From a checkpoint of a small contrastive image-text model: text encoder norm rmsnorm.
Rows from block 11 of the image encoder of a small contrastive image-text model, named by matrix and row number. Each number is 128 + 32 x the weight over its row's rms, rounded and kept within 0 to 255. All counts start at 0.
After each channel's rows are labels from the 100 images, of 14976, where the channel reaches its highest value: "lies over" is the class under the peak. Only what is clearly more common there than usual is listed. The data: cartoon faces.
# conv1: bottleneck pointwise conv (encoder.blocks.12.conv1.weight, 128x256x1x1), inputs 128-255

conv1.107 [128 128 106 177 128 128 128 128 128 128  78 128 128 128 158  66 128 128 128 188 128 191  95 128 128 204  60 128 217 128  30 128 128 128 128 128 179 128 200 128 128 128 128 146 128 128 128 128  91 128 128 128 128 193 128 213 128 128 203 104  22 168  73 128 128 128 135 106 128 128 128 178 230 128 128 128  39 128 128 128  99  98 157  84 128 128 128 128 128 128 128 128 128 128 105 128 128  86 128  58 128 128 128 128 128 128 128 128 128 128 128  95 200  97 128 163 128 188 128 128  54 128 128 128 128 128 128 128]
lies over: hat; hair

conv1.64 [128 128 230 128 181 200 128 128 128 128 128 128 128 128  52 128 187 128 128 171 128 128  73 192 128 158  84 128 183 128 128 128 128 128 128 128 128 128 128  37 128  54 169 128 128 149 128 179 128 128 195  65 128 128 128 128 128  59 175 128 128 128 176  10 128 128 128  65 128 128 128 128 128 128 174 128  81 128 128 128 128  90  66  80 186  42 140 128 128 161 128 128 128 128 128 128   1  70 128 128   0 128 128 231  41 128  74 128 128  93 128 128 128 128 128 128 128 128 128 128 128 180 128  44 148  45 128 128]
lies over: clothes; hat

conv1.101 [  5 128 128 128 172 128 128  47 128 214 128 145 128 165 128 128 128 128 173 167 181 128 128 128 128 128 176 207 128 128 128 128 128 128 171 128 128 128 128 128 128 231 128 128 128 128 176 157 128 128 128 128 182 128 159 128  48 195 128 128 128 128 225  86 128 160 128  21 128 128 128 128 128 128 128  75 128 128 128 174 128 128 128  32 190 233 128 128 128 128 128 128 128 128 128 128 128 128 128  37 128 128 128 164 128 128 128 128 128  77 128  75 128 183 128 128 128 128 128 172 202  67 128  98 128 128 128 141]
lies over: skin

conv1.31 [128 128  75 198  65  73  73 128 128 128 128 128 128 128 138 128 174  70 128 128 114 106 128 128 128 128 128 128 128  81 128 128 128 128 128 128 128 128 128 194 128 177  42 128 128 128 167 128 128 128 128  59 128 128 128 152 128 100 214 213 128 128 128 128 128  83  59 128  97 128 128 128 128 128 128 128  44 128 128 128 128 148 193 197 128 128 128 149 224 128 128  48 128 201 128 202 128 128 128 128 128 128 128 128 128 128  57 237 128  73 128 128 128 156 197 128 128 128 128 128 128  81 128 128 128 128 128  29]
lies over: skin; mouth

conv1.49 [202 210 128 128 128  58 128 128  89 128 148 186 128 128 128 128 128 128  65 186 128 128 128 128 128 128 128 128  52 128 189 128 179 128  70  63 128 128 128 128  67  55 128  78 128 191 128 159 128  44 128 128 128  52 128 194 128 167 128  88 128 128  94  36  94 128  90 128 128 151 128 177  66 128 128 165 128 128  75 128 128 128 128 128 170 128 128 128 128  73 128  94 128 128 197 128 128 128 128  80 128 128 191   8 128 128 128 128 128 128 128 128 128 128  74 128 128  53 172 128 128 128 255 196 128  67 128 128]
lies over: glasses

conv1.33 [ 86 128 128 128 128 128 128 128 128 128 255 128 128 154 128 108 128 128 128 128  57 128 219 128 128 128  85  81 128 128 128  91  89 198 128 128  74 128  83 128 128 128 184 128 128 128 190 239 128 179 128 128 128  57 190 128 190 128 128 128 128 128 128  82 194 128 128 128  46 128 128 161 128 173 128 194 171 128 128  50 128 128 128 128 128 128 128 128 128 128 128 128 186 128 128 128 128 128 128 128 128 128 128 128 128 234 128 128 206 128 181 128 128 128 128 128 128 128 128 214 128 128 179 128 128 128 128 164]
lies over: skin

conv1.65 [128 128 128 128  93  80 202 128  80 128 128 128 128 128 128 128 128 183 105 128 128 128  91 128  88 128 199 128  97 128 128 128 128 128 128  42 128 128 128 128 128 128 128  68 128 128 101 128 128 128 128  88 181 162 128 128 184 189  78 128 171 164  74 128 128 128 128 128 128 128 128 128 142 128 128 128  90  65 128 174 162 128 178 128 128 128 128  52 128  63 128 128 128 128 128  93 144 128 128 195 192  44 128 128  96 128 128 128  28 128 128 197 128 128 186 128  68 128 128 128  97 128 128 128 203 128 128  96]
lies over: eye

conv1.102 [128 128 128 128 182 128 128 128  78 102 128 119 128 128  67 128 128  96 128 128 128 186 128 128 128  48 128 174 128  71 128  88 128 128  39  77 128 128 128 128 128 204  66 167 182 128 128 128 128 128  93 128 146 128 201  48 128  97 128  79 128 128 128 102 159 128 128  83  62 212 175 128 128 128 128 128 172 128 128 128 128 206 128  76 128  94 128 128 179 128 128 128 128 128 128 128 128 128 189 192 187 201 128 215 181 128 128  65 128 101 100 128 128 128 128  44 128 128 128 128 128  68 128 175  77 172  93  55]
lies over: glasses

conv1.1 [128 128 128 163 128 128 128 128 128 128 128 128 128  77 128 103 128 128 128 128 128 128 128  66 128 128 128 128 128  83 128 128 128 128 215 128 255 175  48 128 128 128  81 128 128 172 128 128 128 128 128 165  79 128 216  47  52 128 128 128  22 128 128 128 128 128 128 173 128 128 128 128 128  59 128 128 128 128 128 128 128 128 103  94 128 128 178 171  69 128 128  83 128  79  60 128 128 168 199 225 128 128 105 128 166 128  69  54 128 128 128 108 128 128 128 128 128  44 128  99 128 128  92 128 128 128 128 128]
lies over: glasses; skin

conv1.11 [ 20 128  90 128 128 179 128 128 128 128 128 128 128 128 128 223  74 128 128 128 186 128 128 128 149  62 128  57 128 128 128 128  94 144 128  58  77 128  61  84 128  60 128 128 128 128 128 128  47 128 128 128 128 128 128  60 128 128 128 128 128 128 128 128 149 128 128 128 128 128 128 128  75  84 154 128 128 204 128 128 128 128  26 190  24 128  65 128 128 236 128 128 128 128 128 128 128 128 128 105 174 128 128 128  48 128 128 210 128 187 128 128 128 128 128 128 173 223 128 128 143 128 128 128 128 128 128 128]
lies over: hair

conv1.62 [128 128 128 128 110 193  90 128 170  65 170 199 108 128 128 128 128 128 182 128  67 128 128 128  85 159 107 128 159 128 128 128 128 128 184 128  87 128 210 128 128  62 128 128 251 163 128 225 128 113 101 128 128 192 128 128 182 128 128 177 128 128 128  77  55  90 128 176  61 128 115 128 210 128  44 128 128  79 128 128  84  65 128 215  98 128 128  83 207 128 128 128  84 128 128 128 128  97  67 128 128 108 128 165 106  66   0 128 128 200 128 155 128 162  67  78 220 128 102  99 128 178 201 128 189 128 128 128]
lies over: skin; hair

conv1.20 [210 128 205 128 188 128 128 128 128 128 128 170 149 128 128 128 128  97 128 128 128 128 128 128 128 128 128 128 102  81 128 128 128 170  80  17 158 169 128 157 128 128  73 128 128  27 128 128 128  42 128 128 128  82  58 128  75 194   9 128  86 128  93 144 128  62 167 128 128  40 152 128 128 128 128  98 168 128 128 128 128 128 128 128 128 128 128 143 193 186 128 128 128 128 128 104 128 128 128 211 128 128  69 128 128 128 208 128   2 195 128  80 128 128 128 128 128  76 128 128  65 128 128 128 128 128 128 128]
lies over: glasses; mouth

conv1.80 [128 128 128 128 180 128 128 128 128 163 128  46  76 106 128 128 128 128 128 128 128  67 128 172  62 128 128  72 128 159 136 128 128  93  56 128 141 128 155 128 171  90  71 128 176 128 128 128 128 128  52 128 128 128 128 128 128 128  59 128 128 128 128 230  59 128  53 128  87 128  44 128 128 128 128 128 128 128 128 215 128 128 128 128 128 128 128 192 128 128 128  97 128  64 128 167 176 231 128 128 128  66 212 128  73  81 128  91 128  62 128 128 128 128 128 128  79 204 128  97 128 128 128 128 100 128 128  46]
lies over: hat

conv1.6 [ 86 128 203 104 128 128 128  68 128 128 162  75 128 128 128 128  73 128 166 128 168 175 128 128 157 128 128 156 128 128 128 128 128  53 128 128 128 170 165 173 128 128  55 128 128 128  50  77 128 128 128 128 128 167 128 169 128  96  54  14 128 128 128 128 167 128 128 210 128 128 128  19 179  58 128 128 128 128 128 128 173 128 163 128 128 128 128 128 128 222 128 164 181 156 128 128  68 128 128  73 128  63 128 128 128 128 128  83 128  92 128 128 128 128 128 128  55 211  81 128 128  93 128 108 144 128 128 128]
lies over: eye

conv1.13 [120 128 128 128 155 166 169 200 128 167 183 128 128 187 177 202 128 128 128 128 128 195 128 128 128 181  50 128  53 128 128 128  84  98 128 128 128 128 128   0 128 128 191 128 128 184 128 128 128 128 101 169 128 128 128 147 128  67  73  94 128 128  79 128 128 193 128  74 128 128 128 128  85 128 128 199 128 156 128 191 189 170  36  51 188 128 177  47 128 128 128 128 128  57 128  89  60 128 128 128 128 128 128 128 128 128 128 128 154 128  95 128 128 173  30 128 128 197 185 128 192 188 128 128 128 128  30 128]
lies over: mouth

conv1.29 [128 128  91 128 104 179 128 128 128 128 128 128 128 156 128 128  79 128 128 180 128 128 128 128  84 128  59 128  64 128 187 128 128  50 128 128 128  95  12 128 128   0 128 128 128 128 128 128 128 128 128 128 128  89 128 128 128 128 128 128  62 128  80  54 128 192  85 128 128 128 143 128 128 189 128 128 128  45 128 194 128 128 128 128 128 128 128 128 128 128 128 187 128 128  68 128  31  83 128 160 128 128 128  76 179 128 167  67  58 128 128 128  61 128 128 128 128  41 161 128 128 128 155 128  55 215 235 128]
lies over: glasses

conv1.26 [ 58 128 128 128 128  97 176 128 128 128 128 128 128 128 163 155 177 128 128 128  93 172 128  96 185 128 128 128 128 128 128 128  70  59 128 128 128 128 128 128 221 128 128 128 128 128 128 169 128 234 170 128 128 128 128 150 128 128 128 128 128 128  54  65 214 128 128 191 190 230 128 128 128 128 128 128  56 128  48 232 128 128 128 128 128 128  98 128  61 128 128 128 128 153  95  96 128 128 128 103 128 152 128  47 128 128 128 128 128 223 128 158 128 128 128 128 213 128 128 128 128 128 128 128 204 128 128 128]
lies over: hair

conv1.30 [186 128 155 128 128 162 128 128 128 128 104 128 128 128 128  84 179 128 128 128  56 128 128 128  68 128 144 128 128 128 128 128 186 128 128 128 128  49 128 128 128  51 128 128 128 217 128 128 128  67 128 128 157  71 128  97 128 128  62 128 128 128  49 128 128  91  54  28 179  63  96 128  74 128  63 128  95 168 128 128 128 252 128 128 128 128 128 128 128 128 128  12 128 128 128 128 128 128  81 128 164 128  46  74 128 128 128  75 219 128  45 164  76 128 148 128 128  71 128  80 128  90 128  33 164 190  32 128]
lies over: mouth

conv1.113 [128 128  70 128 128 128 118 128 128  56 128 128  88 128 128 128 128 128 176 128 128 128  95 128  91 128 172 128 128 128 128  78 128 128 128 128 128 201 128 128 128 128 154  72 178 148 128  94 128 128 128 184 179  60  97 159 128 128 128 128  98 128  57 128  43 148 128 179 128  81 128 210 128 164 168 213 128 200 128  18 128 128 182 128 128 128 128 206 166 128 128 128 164 128 128 181 128 128 151 128 185 128 128 128 128 128 128 128 128 128  90 128 155 173 128 128  56  63 128 128 128 128  79 128 128 128 128 128]
lies over: hair; skin

conv1.70 [201 128 128  61 128 128 128  71 181 128 128 128 128 172 128 128 128 128 176 128 128 128  83 106 199 128 128 128  91 128 104 128 128 183 191 128 128  95 128  74  48  88 188 128 128  86  53 128 128 128  64 128 128  31 128 128 128 128 128 128 128 128 128 128 128 159 128  45 128 128 128  63 128 128 128 175 128 128 128  76 128 128 106 128 128  67 128 128 128  92 128  41 128 128 128  69 128 128 128  60 128  93  31  48 128  70 128 128 128  72  71  97 128 128 128 128  69 128  40 183  76 128 128  51 128 198 128 128]
lies over: mouth

conv1.90 [179 128 186 128 188 128 174 128  78 128 128  81 128 128 128 128 128 128  51 173 166 128 128 128  84  39  67 128 128 128 128  38 128 128 128 102 128 128  71  99 200  62 128 128 128 128  10 100 128 128  25 128 128 128 232 128 110 128 125 128 181 175 128 151  64 128 128 128 128  68 128 128 128 128 128 128 128 128  57 155 128 128 128  84 128 187 152 128 104 186 197 189 128 128 128 108 229 128 184 128 214 222 128 128  80 128 128 128 128  97 128 217 128 128  83 128  96 128 128 128 128 128 128 128 128 217 156 162]
lies over: skin

conv1.25 [128 128  64 128 128 128 102 199  85 128 128 128 128 128 128 128 128 128  64 128 128 128 128 128  87 128 128 128 128  74 128 128 128 100 128 128 128 146 128 128 128 128 128 128 128 128 128  88 128 167 128 128 128 128 128 128  61 100 215  88 128 200 128 128 183 195 128 128 196 179 165 128 128 128 197 128 128  55  79 128  88  35  85 128 169 128 128 128 128 128 128 128 128  98 128 165 128 128 178 156  61 128 128  88 179 128 128  67 128 128 179 128 128 128  48 128 209 128  71 223 184 128 128 128 128 128 175 128]
lies over: glasses

conv1.46 [128 128 128 128 128 128 128 128 128  93 184 128 128 128 151 128 128 128 128 128 128 128 128 128 128 158 128 128 128 153  91 128 128 128 128 128 128 128 128 161 128 128 128  55 128 128 128 128  35 128  99 128  79 110 128 128 166 235 128 128 128  59 128  34 128 128   0  45  71 128 128 128 200 128 128 128 128 128 128  78 128  44  96 128 128 128 128  53 128  47 128 128 128 128 128 128 128 203 128  73 128 128  61 128  39 128 128 101 128  91 128  87  49 128 196  38 128 128  95 128  96 198 128 105 206 128 128 128]
lies over: hair